{"arch": "uvit", "dataset": "chords played on synthesised instruments", "train_examples": 52083, "hop_length": 160, "spec_augment": false, "conditioning": "class", "objective": "epsilon", "num_classes": 12, "norm": "rmsnorm", "qk_norm": false, "optimizer": "adamw", "final_lr_fraction": 0.1}
Rows from block 2 of a small class-conditioned spectrogram diffusion model, named by matrix and row number. Rows with one number within an expert belong to one neuron, the router's apart. Each number is 500 + 50 x the weight over its row's rms, rounded and kept within 0 to 999. All counts start at 0. Numbers have three digits each. After the name is the row's rms in percent of the matrix's.
After each expert's rows are labels from the 100 clips, of 14976 (inputs lightly noised), where the router gives the expert most weight on average: "top examples" is what is common among them. Only what is clearly more common there than usual is listed. The data: chords played on synthesised instruments. In brackets: how many of the 100.
# router: router (model.blocks.2.mlp.router.weight, 64x128), inputs 0-127
# up: expert up (model.blocks.2.mlp.up, 64x32x128), inputs 0-127
# down: expert down (model.blocks.2.mlp.down, 64x128x32, transposed), outputs 0-127

# expert 52
router.52 110:445551397586483423543546495528569439460466471538525430541555431489483531569431513491538465487395498541500485524500530548456611545451603470528529542576534527515516608547487531544490614514495531495439488448551392434484457369496471596503473493418522582490503505495469543514510528497500545519494508348577488450548546445451514501489448485499492543498518502526442374544451567490506467488508
up.1 118:501494435429502503545512487530478528481536473513438483530545469555559367525536528487526457526432550512517480426606528536528414513481597527440561550566458460438502317468415577505401471444492522587524469529450485525557537437586563511497424465425499446443489518498531514447493486426509559497543596452499527500441417412436561451563527556452528543508458504466496470521543510427443513510479
down.1 129:488513493498520518491454512454413546488512398508505545440456522522450524475522478526458546410530438478535527576353504543537531529577411474584511524485502524529567595568566378491565479619451433507554508572594543489461508473454454488470605531531522572502490447551485543521538530542505504477430370530520552448520608577460432502513449440495481512460534490417491514497427526517515428532529
up.2 072:526499500545532489574478455555525515542506487412482440527575468501450551490551455515501491469477544440542538435564550423521481482466446493559575506484471424387514656461506480553511555493482423568457545477470470434592519448565545528506463564455419394457437513456487502437489445485537540458508557420544501604559456423443524461480574486539492525554414426462437486521503586434495539548402
down.2 084:524611479533551542398466493447566554467444470470463576439492441484562503507576485503526526484592499571437465455398419581587473554526502467522482476547513462514523398559542471512452401485466560538518636460526592523442492472502556453587547461420527455450532513521521507470554443528528461501444493562438521517439498491517469596516464482430523485441490582477479499531454495504455464447643
up.3 079:494602571562489516569511541431440341464513501525528401523488481440587535547501516471560458459486470436486471500544490496456421484447526514536592426544471570486496657447582461478496475553496538437503508575452581419543504577494443515542457523619491477520528483453515524497514558527549491521471510495404438498542456571436486415474473525555542441527528494388492535529463476467554428492507
down.3 093:492497471481510396462573495426531501544424560521463496464629472469473592540438548542461530528430495485481515537501577471508474476499405460531508550461519461533474761453426540472461512458488522542451484454500435521522466465541439551454486545480476476483405513463499400419492515485455506535473542524537550510479456483570477404535434560490476451556504508503507498481444454475496631477504
up.4 083:487450512501538456525470550499513591547492466383509523508492520517492489487401465388498588490433517484414540492557447555487517492512536480457470503546534499543559510491457525500569486479535522473532495488563459505542544310513489475509513455561529485520515490570526446504480519623532485457476537504417449475538564537497418604401444475548478438592556617601488572483561437414515435489442
down.4 093:401475556558464479461454446577495539482522402546502539484482553621448572379450431500399492547598511475502584474473560539539665480498486583526398478457511495511492499561428530606563515522499491474575502460529504487451493467485507535514510526532469486519456549525479511491430408456546450507481395540485509477547439545456501497493473430521453478522546574441520511535525442584609462519511
up.5 087:516426500502517491509466510566613469497493476514520474531502591499474564496372498523478507540447618452474553472574591558470480455536516578558590532492598544493448466504454468561530565512557557463487506498552477504592516407471577614479524473543503537491465506577378504529517531544472490473592464449557490581563537631448502552547439480496440531572563501492472460520451506470574564483492
down.5 092:521505474484479450590517547380465522501503508497364548508390351512459518490453450468498543567591463510521464521554470523505474542492527435499397446534478440524637566466421572476488587443476505403495527460456432522492450489492444472517511478535506490504577515481585510455505504575554497464433610506519533493501520471468557517423459551457563507463517457572512505550622423469502475460488
top examples: arpeggio (94); the note C# (59); vibraphone-like (45)

# expert 29
router.29 080:482430459409513472512502536439541478468530615433577515525490571465475487400468465376566452434462454422462523513499501519545598490494471515494569456522502487546520488471505557454487493528565591544508552554526523540526541569465501384521477471551393505550541423527456527476451533525499431530428517587492488466528479510646526412446506606568585504539500523505491540465575559443528463484579
up.0 081:538458513601492426509491612527479575511388460469493435489472480526522514507449446568487419538548473518458499446451452499512509559395532500502454491518424385465435515475509566525450622590479521455508458452501599535505535545452564407433464564475547480420463562494515504408484509521492465566439419443410468538495484529540482537428531454532472488489423454480426446454495582484498465398544
down.0 086:557551454539432546539522466512483622581534446472521410556521526462561485453481515476513442441453540460566479436432539464463563505488511459415469467491482543440466622554558491471655509510490455512450450549497589495418528559501446505451510588542488486471531478472569438570520522494552543499449505479460437561511492431455467467422550461506553510466438513413480522441515623441452478383493
up.1 110:509520445491504377506527498486475465569471483524537532566515543452480516580492562545565585456514496433464457511585461444457504501546570371547557471533543545503581639539584461554578452520468570498476530466579454488467481412531560549585549488461490593599489551531482544542481559515472472543457549521447456451532582497462467523527517510478545430484533570504496565537594502499526374489560
down.1 109:461418380508456490518512415506526551581515511508474501582578523504537531405444433480498439444493536426489501469514587488460474494541465498496509503448470527566524658591544467534686490567502505516481523511495512464475535512507530558464516486363505534526549469499488441530461528464532504495510489523522453458526596529460522448416565542550546489511543586443534550559577516574384537466507
up.2 116:505491467520587506508464500500436459487550541516490570528479520502486487520525501542525449460456529461550435555455519563437576598524533444527556539566487550472586438492579451490496486520499476586461493482577468505525524398497560671572547533428539479548468488564429588532499521473523497547431526470462480470475505490513502682475510532464540448415460411498539463483537505470432368419553
down.2 119:478475503473428512476525520497551485454463616546495526476308432521491594503470422546500497510613480497513462521435527522512611517481563568625522514477540485458473281474444550494454508481500509479514521534550475464576501492539509528541491553423499566515485489455487494468514481450495514502538516535551536528541450515499487523482493514525467598490521439499498439554441491549460609532624
up.3 083:535544553515542507569468465534445521595475487486474587477461510413418458481483449539438534402547464560421460515438404426528521524612491486489504481529531504539578488475524511539530547475498469434482520484601551563385511465482553433478563491500438464560505505520465483527474545557458519447438488532409468501513606586537434561519504524481389470436536536538495531499537440466477469667423
down.3 088:469549482564462601518450427540545486540505459511493535496476479452564454472517447518521439395562564480507520384482566433533381561462438431433524457473506520489448533571569440473560453548503475590518545473469589411511456510444498560468458540667482430485505446557505477592503475540503532501515466440520464500516547545514451482412584478503535510537530524428455547504422534484444541479396
up.4 092:480469540535568486505396601491469474520449523460489573540462477515449479546411444465497540465406513459414551438505484551460559536492531540562539551510518490391524494489555555490461450512535559481508479515521520476553540244527561540466481437520497516558557491550496531523492515556586468452481523515432510528511535504468472650492424525472535512575532456508492509497455526397532458455553
down.4 098:448586522510471489459508536449580516336539492475531523489401469579449562530463462471433529566618542544502539513475506527486520523497491463579434450458587517563557323458435552609491575485541487472545457473562399483455500483475544493523458502481404543501466523473474489481450459487477484417521494545454527488544437443434531576509473498513463439461531468483526497507458427549496613527538
top examples: the note C (71); string section-like (42); saw pad (33)

# expert 13
router.13 085:413490600522477469422431526491454541495563506485517502566448480546571474399513411402488527461488453442440584504532408477475465539406471537518512470417531473559485443453523466527535427545457405538580593532472566488506555529459512485480423515587493495544479546524568492435457502528537422527544539569511491474418505427513457471480598549615523441563446517530570567543488467482514472453585
up.2 099:471503484485488476462535452476443520473454436598542498532459471536513461501520597458563441529457428509496435492407586495515671554447533551448539509480376495573472388494445417403455519511441510513513509560479439489481488623483524515510537495479508496468531507548542577476540510470540452641490472471584458511463476483580510510509505503556603545468525500541508486460494561521474503432631
down.2 105:549505523474505581568566512474501425606492496524505440571497464421577490460531522497517455404548516507494472498422429406495403488515465434459497518552384500491519479519595450415589475494531547507529541558521595526424521521452513485523530423533522525493517455481573482618486503493449555544548460448518460508470479553532476480463566451499512586438501440543490547552423476428351560495401
up.3 126:557511478511437562462520449581495527400528485484560548468550430488531391562565577450506537547414494558466490535485441611472446504521523418561487529445576503543492442506439524442412450463548529484499497503546473454502572386472479485537508551471682530481503493519460422492562451462540626433479521488572568584416479484440430517539496460462543499461530515499485479479531448568474512511500
down.3 114:465518492530490374602510481482508480556476488504510437581507520515465549447427448492432417445569599522520490469470570379597420530478502553428427486543437504490506555549472506534661525541446472534458518429513507523432474491561541496444520501487337474524519493449580549526447513442497487564506511446486427530553503475450467544516489469496506508523558489497436594536468574487446597528513
up.4 096:521475413533568449482557443487473473598551529508561518546481513442483479506520536500507589470598499453415488564541451482487464544561527383571545511464437479497537477559536488498593456525553443556525491482576364430444578487509554517576618493430566564565530486534536622548439425469452459576514539498560508516546565478480504556525472513478507446477507514581515473529563560578492457471553
down.4 093:499463480513455577519485438521565545459501563462515443510687519453589532453501510489579439383469500456522496503457471483489510439437446483473484410438514541531431588458585492522504433542448581486474523480499654496507491486466387526506485491491467446538461487490438461590552528548511496503509523483550410436486508522502424441364493561546409507481516540513460568521482483505463588477508
up.5 082:513506430502456515515530557556458542569452461418501533473522456402379526485471467448484553479500431493600430519486479494515507459474407438556537546522442428470529468490467525454367574484428415559475430415503542437539462489493600469471497560476544423430559442536556493501507491494470482545524472465441536513431498478615470582422557432462522542526435416476451490496477604487419541490496
down.5 086:475557452491461466550581462503527476478526482382569435547616524498585448472650507449527433560513534475521486536462377419465437477470531417492503491498389474601512510527520491522522479471525521486471560474547578504474532506504477461510438519529568553469532406441491478472504548505447545450444496494537407492512573481436518522472460469526570482426455510432541473567421489396362509496522
up.6 092:560447471380520475485509451528474521490533598562440464548536485499513501491476546447621514506495572516451462467562487564516561426533533507456523479497542525504417524558471531483549411413476604453523487581498462531568561403482542488513503370464448573527568488427530477515561510488560443479627616524472439495497506512451576458529496561498528503396499434554495494592550467458502440556520
down.6 095:482496531570496486477442590527572472533564488520461549484549430512594510495539457562501459499365397474507527625453467508487445523556586381465532464443524387474473470574476494493568428466591504493547466543455531463454562490500484482512407642528518544474500521481486548543522518422415539532414479472551506527467399495423519509412495567504410504478499552476525480529552470507545459496490
top examples: reverberation (63); text has "room" (63); text has "reverberant" (63); square lead (30)

# expert 35
router.35 116:536465365495499491551622495549498517559469470506492367511644503472534536498418521491566521501453537515476486538479562548521682462488549459554506484537478495503477567487430554507517565500493480514515444468525401499551535456548479527493595458388593511453501464503498571547546524524515491574470477419493507485488494470484431501446454486524411517476541494538421489515497600462430432454581
up.0 103:543539533534527598449517577518518575548462471488484432581545511543543500445508554505443545615479561505593506452544370554396516500517540570527591571514480550519463411425518607498435526426584491433461507515571507480544612463552615537517542465531582482546510477533464460479458585503490479561590510461461477543461528485473490434513530490504492507519483562407490504466438462462467489455453
down.0 095:397459554448509356583464483516530480493493450496538539448490491555484540535521386540509465407524456543425535569444570459637458534457466469531426490550574488432504517544421424500558518566400458571523512468497561514462389519458414545473491543510472452449433492546511556484572460483520515496459497483490535462596486554502476563544483505467492553526541485444512454472574516516589513615539
up.1 089:627502502584513406445430540520506506413510604507482458455438534512533507539376499520537461555544581462447510481513569528403428534450583592506503491460473492586481586461444504507433519571533591479464504505596474515573514452461480516383450493481549562531462508503469414505468552437505526516480481475503491549536505515415498521484448466477587528486504391515487465503497499606464512437607
down.1 106:557553443467433515492539492559463578524571523545504481640298506503465454524480539467522490473446477520586427530476510495429374433487604512546429535507467538536530596481474512476556555506418522491473480525532490589534445493517424475513492547543477500529490510474486524473540500501552539470526472492548482538468588421463472473493463496587555534436445458560542532508521579433549613431550
up.2 088:569593512537550541480502486547477496517505526402521447527534593456470471465443530451517495541571568526492498596500422552432494480498481554551547542514525624600521469448494429485470577556471522400534446487577508573573501500520525438460584461522576490557469396516539525515472567514529522522431389496432535492542597524451373503505469444545510433535569513551499553464397459489472458473510
down.2 087:485475526518439500437450568511533522565583476486511484484543445505516515508451379567461571494465370508406585482450517537493486548539506374429449381444505460554546547498427532519532457494488488514508425551457538505482471521515385389464505592466488599492488512548559468546506507528540449445406520557434571517470471517462566486460491536472482470507509472531469482504594495576504423508628
up.3 109:375504445507523390468569487515591568572420451379555488547426474514507476518516546483499509526485455458506462468554564521402512495377535473540446389562546574513574489604456392506480457452459522527489486526396488527503443507519504483435461513535526526420451509540519469552541473563510429465438511534502482437556564488512448475481456491447546544469481459484437432407548556541451491456563
down.3 093:584524574518507589513514498604429476478510595605443448451509560433457502429470475533495472464492558564508604504507434450526467525605456542447544583372466478531421545383542624494508493523516428410529449466573521485498600505512480485485535509516470534576512514501503528489456597475470531571532495454489536496461472528490548487557510477519471510511533465557520511566471442500505419493363
up.4 102:555475419464570562444558414561543487536552532494536461517489560491471473485458508463589604613495529482412525480615516552435474464519457479548532532464543467521515424544404512547515493406586519596534498503417410503570496448442573525475466431514461578434545451520431521496455546520458498505545522528477490498531587538551534526548526420527572517546479432572437470447542488473403488513414
down.4 099:428554535503534380587514520440479577531454447515458492488530466454523576406515518541454491469500542467503434553435505503628542496511526509562528490488486493529495463496446546428542545565512411361496535463457485500484510492541518454552564555542462387497465539492595469490576430487480445540475546509582559513504457531480505456499452590498384475438538549420551570559452428562558535464590
top examples: square lead (27); vibraphone-like (25)

# expert 8
router.8 093:505499448503464428539604465535481516516463484527491401509576517470626606498461580442567504444464557558522434603445525478477689457478531506506496449515531555542460555481500475506577547479463461410490537511530432475545474482550432542522534487492601547456480507480506440575587543542447496511546456447566518473514515496500382451414478460586410525488546532526486534529469498491450450455491
up.2 085:453596462522524452610505464509553369542451509480506485531432531445439507538518520506522532537480474529473422516580498451506485557473526474472528513613538537512596524537504574543495512384538441554445514429548390410521474480510543543447504463492452582522592535507503479529418544518471469575578568470555471432543576525526587545539551493508545582512447492525450468559536461440487433544384
down.2 094:450549457557443487525501458448552432497454487453507526515474464458474507553523457494490512538482486461550483412496556460497448460469511432381503417593509480448561570581508501533539511362489510558457546553445476415524437505456480485455405510517444511442624491484505380503500467489501504464569541484489381511509568501533535501422624477435535532507441524507506476490517560454364503621492
up.3 078:461545418503461534508476496518429478544542540486538479467481525523568533493556483581551485437436523454465403479459413452451516581590491468512539491522519601419550436463600476589423440595534419534452476436521539506545497467506476515582487536530541546594554489539444508514505510525501463462448405573521554357515533521577593560406526516502462485425430462464468481489535497493499407446471
down.3 084:523427469519476578562481432518472539489526540534480502469605505447505550544489488525458436557512543443492530472397486563365496505583492460523453439514436572524622553482454496489522551476557463502449400512454421439508441506515445405562555572371546500579551482501448510521499546426502511531426432445512519460483497531583538456396506573519433460526527480499462471515538504564507594547432
up.4 074:506485551468489605482550526568466497456507458442517562390485528467513513425517511464517559570511496521445506569428506528609580478571454480566549475494532536553497528507474461440506395455513483453530494504531544508506580510451517526554584419496517490448514455490536500574562500557560469455462454600435530543443481580527457625470436440499522539345581608514515524516508390494448469556515
down.4 085:509489404407457529541557417503451532564490506440564561549618562424481461470581499479555480441469490489547518503464503436512541497516373372537502518459455505440410568439544495438595508480463477480519526531470500525500461515450430490471477520479539473575473403396449516548524530552527546394532533481554485509508541420543429524582541484558499524516526489504494541480497507508460373551380
up.5 114:389506421465527383465597452490553602573452478370572485560462503519484461535501549442520532552476464427489399498541545526442519432415509443626430402566513588492562478545444398500531481463488541501508462521423496574566448489519555484471478470500525496439428494506523472582545473560504440472474502556489495419552568465503452484486462484480515527482486488458414456467500520475417510473533
down.5 103:569518570485464589525478506602535488481505573661403468443487514443485583444484467537531452435509543613514613516468457531600475581599508534412546538437541438517407558461520589511513476553468451424520459488586534442452599500479480515489534529484499539525543585535522518506498573513488532611505494467507535481454447543500543497564497491490476476514529534524523476542559442474551415490473
up.6 084:482553456576466438473502549501524478514411458493566445524405551421458477494421446571479537581489485574451492510487477557464528580475581467456496411531468554611488530497418491437536510501540535482494506472646517518454520474488461493372472529482527514512428536490460452613545572467477457494437545487483489472459597588442483504509451486442462543384531518558450486501520455546440457522624
down.6 094:499526427475438499564525488535404513460500532525555506536316604462455403540500563477533492482541467530563491496514509428427501395492448552570455595510432544522475636496543542451569510584444545473504472468557531559552446476489488505505491515558456521572477452497449568467523561518529516466552476487475492522472587495503415544553444426580572535537472512504586521477460506475524567521401
top examples: the note A# (85); root: A# (34)

# expert 60
router.60 139:602503450468498529500475456464446550517523390506466557401555483564512509471548506547488554536595476496560479505437563517532583470544464478450443511457398408466508567514507517539404472395538465503458504435451564569488506515484453526564490451406546453436449583484510460562461436409529543502455499488428499537431468403518558602532514397506531475516467496380442516454493560498466440504529
up.0 098:398534476580463367448600549483518507520399474438503602491394439479420493485476477514449568523434434466553448426470548446535483535418570381503460452541461506446545540543462505464466473417443486531501525477456450462511470474509558475448503487530500477492479510518593459576552471519572404516410545514484525396457550468525438479485462509445573529443510519547423519512538536524439454475566
down.0 101:425568419543475456508547478474545459600473515460497525500454452482503518460537462456434460489517504414619484450501570423498532537469452455456508471554426508531540508567444431459572500448409425500498573548444457403467485498473475469460532454496570419495540439516549425533526520464580442524466480512583424461487511483470453475393525529492520521465564542505500540502535612525328436470584
up.1 119:613498483442532418500476481539379492528537517560511379474516573518571489491458580466649445482590555495401478534498547521534507496548504572520488560420460488505438468464459508518494477631496458445562495506486471582554506468498431508552518515512534513559413536512521618503583497470519503512451425524527496518528430479470506496528416516531466399483538461521592580540517525523554465442583
down.1 111:509507434484488482567506453502418552548504562573474427532517561499611534438484515393610415445490549506468503595426525498497501484581434573412496555414399462510420593502520502474599437585482422496508477539439505506497545502571411511463506499486499468560461511531497526546568480441540502513489505490546554455525432456479492478497470566574440528545541473506601527463576534555487554392499
up.2 113:458511478630494627385615476531550509524424465566482608618561433556468489454522485560383479502515508474582513446485487482466506522485497448589540538450575538486464535474526549508446586451504552463533497506504517471420532435443617511564513431473499478496483471553503510533498442589526509490436493481415503441467496479518448466469534484468506472413510498459446584466483432495463431413493
down.2 111:448518431617528653482589450530518451593486547515460534475604436501509487426514440489437477432458539449578546432466571474453469486507379503412549507423477535555413560578512461465517519469516527507540490517452511453403520500457512508450487487478490418506494433517460487565466506502567512425470489482507434488559480508513441444411535522490468477502543485480496533449436546573410404434425
up.3 081:544480458519558585481474549423568442554571463464472465555650448498459544424415495529440574539550561443516597433584491495519463502467455483539429480418454447438473647452418557479443470476522415523582459463453491486570507493495493476483498540432547482582458472487537527498474496559570446432471566457469480524479499455434526505460394492501520466539527438447489551520424557443490533487519
down.3 088:510512435485499531511549575467548538444554485444493415516511445434470439456484501524496518586449489461518491407592350532496513535480557386529402488510488473423502474530511602539484508585547548501524514415511492572630525516509554410492526535510549477542527444407532555383510461515545526477451561490453549560527491529444593457495382513472491504474464543465463476566443477483580464495554
up.4 082:529461498371516532628436560410543509495599448415480444439599460442533433531510459503510579497514496522398584547584465595524493458531475486469382451517488446542580593496466506493452468529537522517495455486421527582523483508483443441473454527411487529486506516442475561475539527512511514381518541491501553551513549534470562554499401502531444426548467441496502514483491525434527484589500
down.4 089:518498477435439508637406534446524522488526517419566472484580514401543465562467509475598459467504483487429505548498444495541514449563417423338477487501465496434486426550562498476567492545550498562499494518377614568590507547536434413494490553504497487565506485411496408450531445492497568472535528463466556525487493525502554525492538523490431535603496533497528494468507503514467537568443
top examples: vibraphone-like (31); mains hum (26)

# expert 43
router.43 085:461542419533469432530524555502582434534431521459629456496500524418387399439471468434529486573369396445436508441515428480454542546447552508533574502509470534586507513512456542458507492566535524526462535472542487489491531462441510433449479518501451522554584425506479546466458580489507510592495570558514468484530510481575548408544487490503606504507534561534433482583552527531558468547538
up.2 100:517531492486574450500484501462445456486531491539553434515412523377408481494394453567545556544478456491409511483493496526514600584491479413577527425537522483486449478543453446437486517466568502533475480498568466529531450478448543543436467439480493405478488536400508512615570536419493477519460508457445515492463571537539515566581463439467484522393458472593418500542427508484431455586549
down.2 098:509560464527433539551506404593513445463489509538548470483527549456444461509472438542523524569476478465515540519493542370611534435529445443347492489490445474501409445538391525504578441478476433613531507530445551475468517483518418456388547471522438500554532492473456492483469584387537479467508557529483530565508565539439568504538522471561508533441520526569506482548493543514421483573531
up.3 125:469558487470401539490584503547500460415502460492561587447512431441504364539562583465527511580465468591500495533491479576514455530529495456526460582439524495518453445490458540444386464462515522440530502466478447522494497462445503494551503548480637554438484475512493493498606441488558574447487521506603593520395477482521433544582481463410538550467543535476571495459500447566462456480465
down.3 122:454457536450528498566481523473438548584530446496501394590472509525470573531489369482444381460546529450531518568504517407537491500435524508476516479546536515407529448539496384495603505576462487481435485544509524467452507496616546526448509483530470427480506502475551525499403525415493507558441522462468405556566509457437535519454525520520489479462523455530435596528503609454468572533600
up.4 099:564454554501621414552518463565491522560504452465471550505504446481551450517386475487492544459445544478425440425546469375517539457511555484545540588487493493590498517489389465519446494434484467509510522453520432558552421450469620504449574512490517510491470490588549445515506611544483513423531578497465501517554545568494461495556486542528543469536533499496431526568425485496438557625444
down.4 092:426412558525531498566500530491538487456528459497461495455455505530462470455425495592408475581408459463468523522525518521558431467502508593561492493527495455493495478444457534520458477509451530466469423483515506492463522586540542502463547581649493555488525530448457544433528513491451471534424561552416558515510464570494557430570406472380460490489545526455495423482515483508588442665567
up.5 090:496541481497493535539584405470612527411563490516519512537479442449579370568586522520515415528651556599460515520553447543501436541520535433529550489520572524497562506486460505483531547531537542442493495512480469555505471522447529515564469528409501532481371537549463530471541521501464611514470553406536523494521508514484533462568471553486480419468474581481452466527460445568556391505462
down.5 101:486539515500549518440541497457536452550511493508556508495308522558579462537617522510435513491541491534463506474533478457474335521462470491541461505476497506480554524425560526471422427568537460535485510567538468474537540562501441439485483477334531428471435555518522537449527363488536506525501466474466526524559421474488576497574522483468462494530486443501499485459469490566610522583527
up.6 118:482446393464505562486583489548567549595479478485565449479586476462433479495487350580510598514488428452482576408518557491546586481464475380549545477486490442431429520549419514483519487474559533607492379442464491474589498492484547479464538505458458481474527460494481540539440547519574451503456559524457542523469473485499588517496510485471509551550505486464381481507485589490520439475458
down.6 110:567661526573560449553519527434418494440438561482442428430516488449554502503523596436456449503541586499576433629473401520543478484520515544399519530523393493546553495471563515518489505490473448415433583534491450553437578475518486439481499443522518482515559541460518482450547526503489526476462501506565467492513545480449526516472491543448509451422454536499582564537466425473413530473569
top examples: vibraphone-like (64)

# expert 23
router.23 111:579493489550505472554593501588544468467478566446458433519613530474555526576434471516524440473463550578456525537503531520495443440476545439528451444560528533529479571545450563532557610534518562490500459432544458458463444418508459439484478511467491515416493468463449467564482531525400611443542452408470504456517475528463451505475546483545393511485543493607408441574458523566411500527451
up.0 104:590451603496558621469482507511464468437576524524466564478644441424515533509493396563501519497521547507427569542522474518579452505596468373505560560532474465456515445543561520549504576458551554517499467463492480494452529479439619531566552484463476517494518474463482520513435485478477553508471420472385529518478507555510559566521612507479479430468482550539482502506451463538451525493389
down.0 109:460522465464414400440463486483513540570528485448505542489282562565538524481518535462538494556584469491475442494501586452491433450454554579515456475536488477472549586504499485518577504496434527465440518536546473522521489467499435497474517484509518501491522464525485476503599458551570443457451460654524494492558533489457410512479485499494580520453464604482504477469559588509546587451613
up.1 075:469517524453463560500538582508582527457564495473494493518503455542546357577466450466445421507458579559474630514591438541484439527494520536515489485460578531603529447513387523519445566530621515503495468570515472527483488467459508444423419516455491503433460429615518496462526511547504521394545485415522537480502499502459539499533461496496500510531552537559436429553399487445454447556455
down.1 086:496543512506498560454477512485433442425578522481506572481379523509473477507556529566530536444390452468585458511524411481483371521535438485497495486489500522485487443465544455473441364605490514593518535503571596491513508544490537510574496526360449468545478517457530492440498459522555467514476564523495511465384400455528503455499518511499550447417405508511522520488517392450532532500586
up.2 123:503524519610502488438536422515477429520464494592490584566437451571529591530539558488466477479543539510514481524523544432402472548456543467532546498505582587499500685556546397517541475427434532466480595515515430429406469496472526640542540469506543558523460536533433482587492560584484490509514517473506405469530540476476474493513485497512552463446512484462495487503527450558523529422483
down.2 108:542497537447521510550469544474473474539504496455508412429488482483516534533476544452526548568561476454345481515492430455581453562461440474414468457507488528482556460375513567488493500508535412528514448487436500474626562504558424413483554527532441517568529413491551573530544479471528443526486505561529642528466473551524639559458502536456471537557509482553525478542484565466477396518490
up.3 098:545487541431440419438519533464497565528525496504472525543592536488548402521522559463578493597487515501424510468480489509465455449483519374552370415571339511531536421566452504502567520572474615497564471502499534553473446484533560435445467512449536567487531522509495474496472553537437527503408462551379496439429531504451435495571522513528533479483542565526412509508514519508481517475532
down.3 101:543524549544568508475482509487492453496544521515531513453376475508425576432479466483544516425570549543517508601526519483588402548487448570423621556476562494442449532455618459514439555569467538505533550525572498413502605444466529527519538577478535451498499578502413516458465400509566485491496420505567444529500494562553573510462553450432502550494462553499528524508497607477502459506566
up.4 085:518454504537527470536516547477507449535443423518599511458474557449468569503478443528442515455513401538479467542368496460550497500549429465529497501465518529502540552467543427453526555539557455482396518449610533491456429527480442549530515589506564516541427525535463522549481531574475527432368447446518510616469568594602432558424439421560465453469503525569533533459450515486522525538485
down.4 092:498604471589380459482514456468483488487547485502499579430463434475485544488533549486503543449451472520526492508342473535527487477514466470460539535466455496526497576579535514497536549565531502551556490464508569440445508449437496368527543585596473535452534474392542489493550452525549535506466431519474469481530482508474505499425554479451507538491549572374493487509388559600489376488575
top examples: arpeggio (79); quiet level (61); marimba-like (40)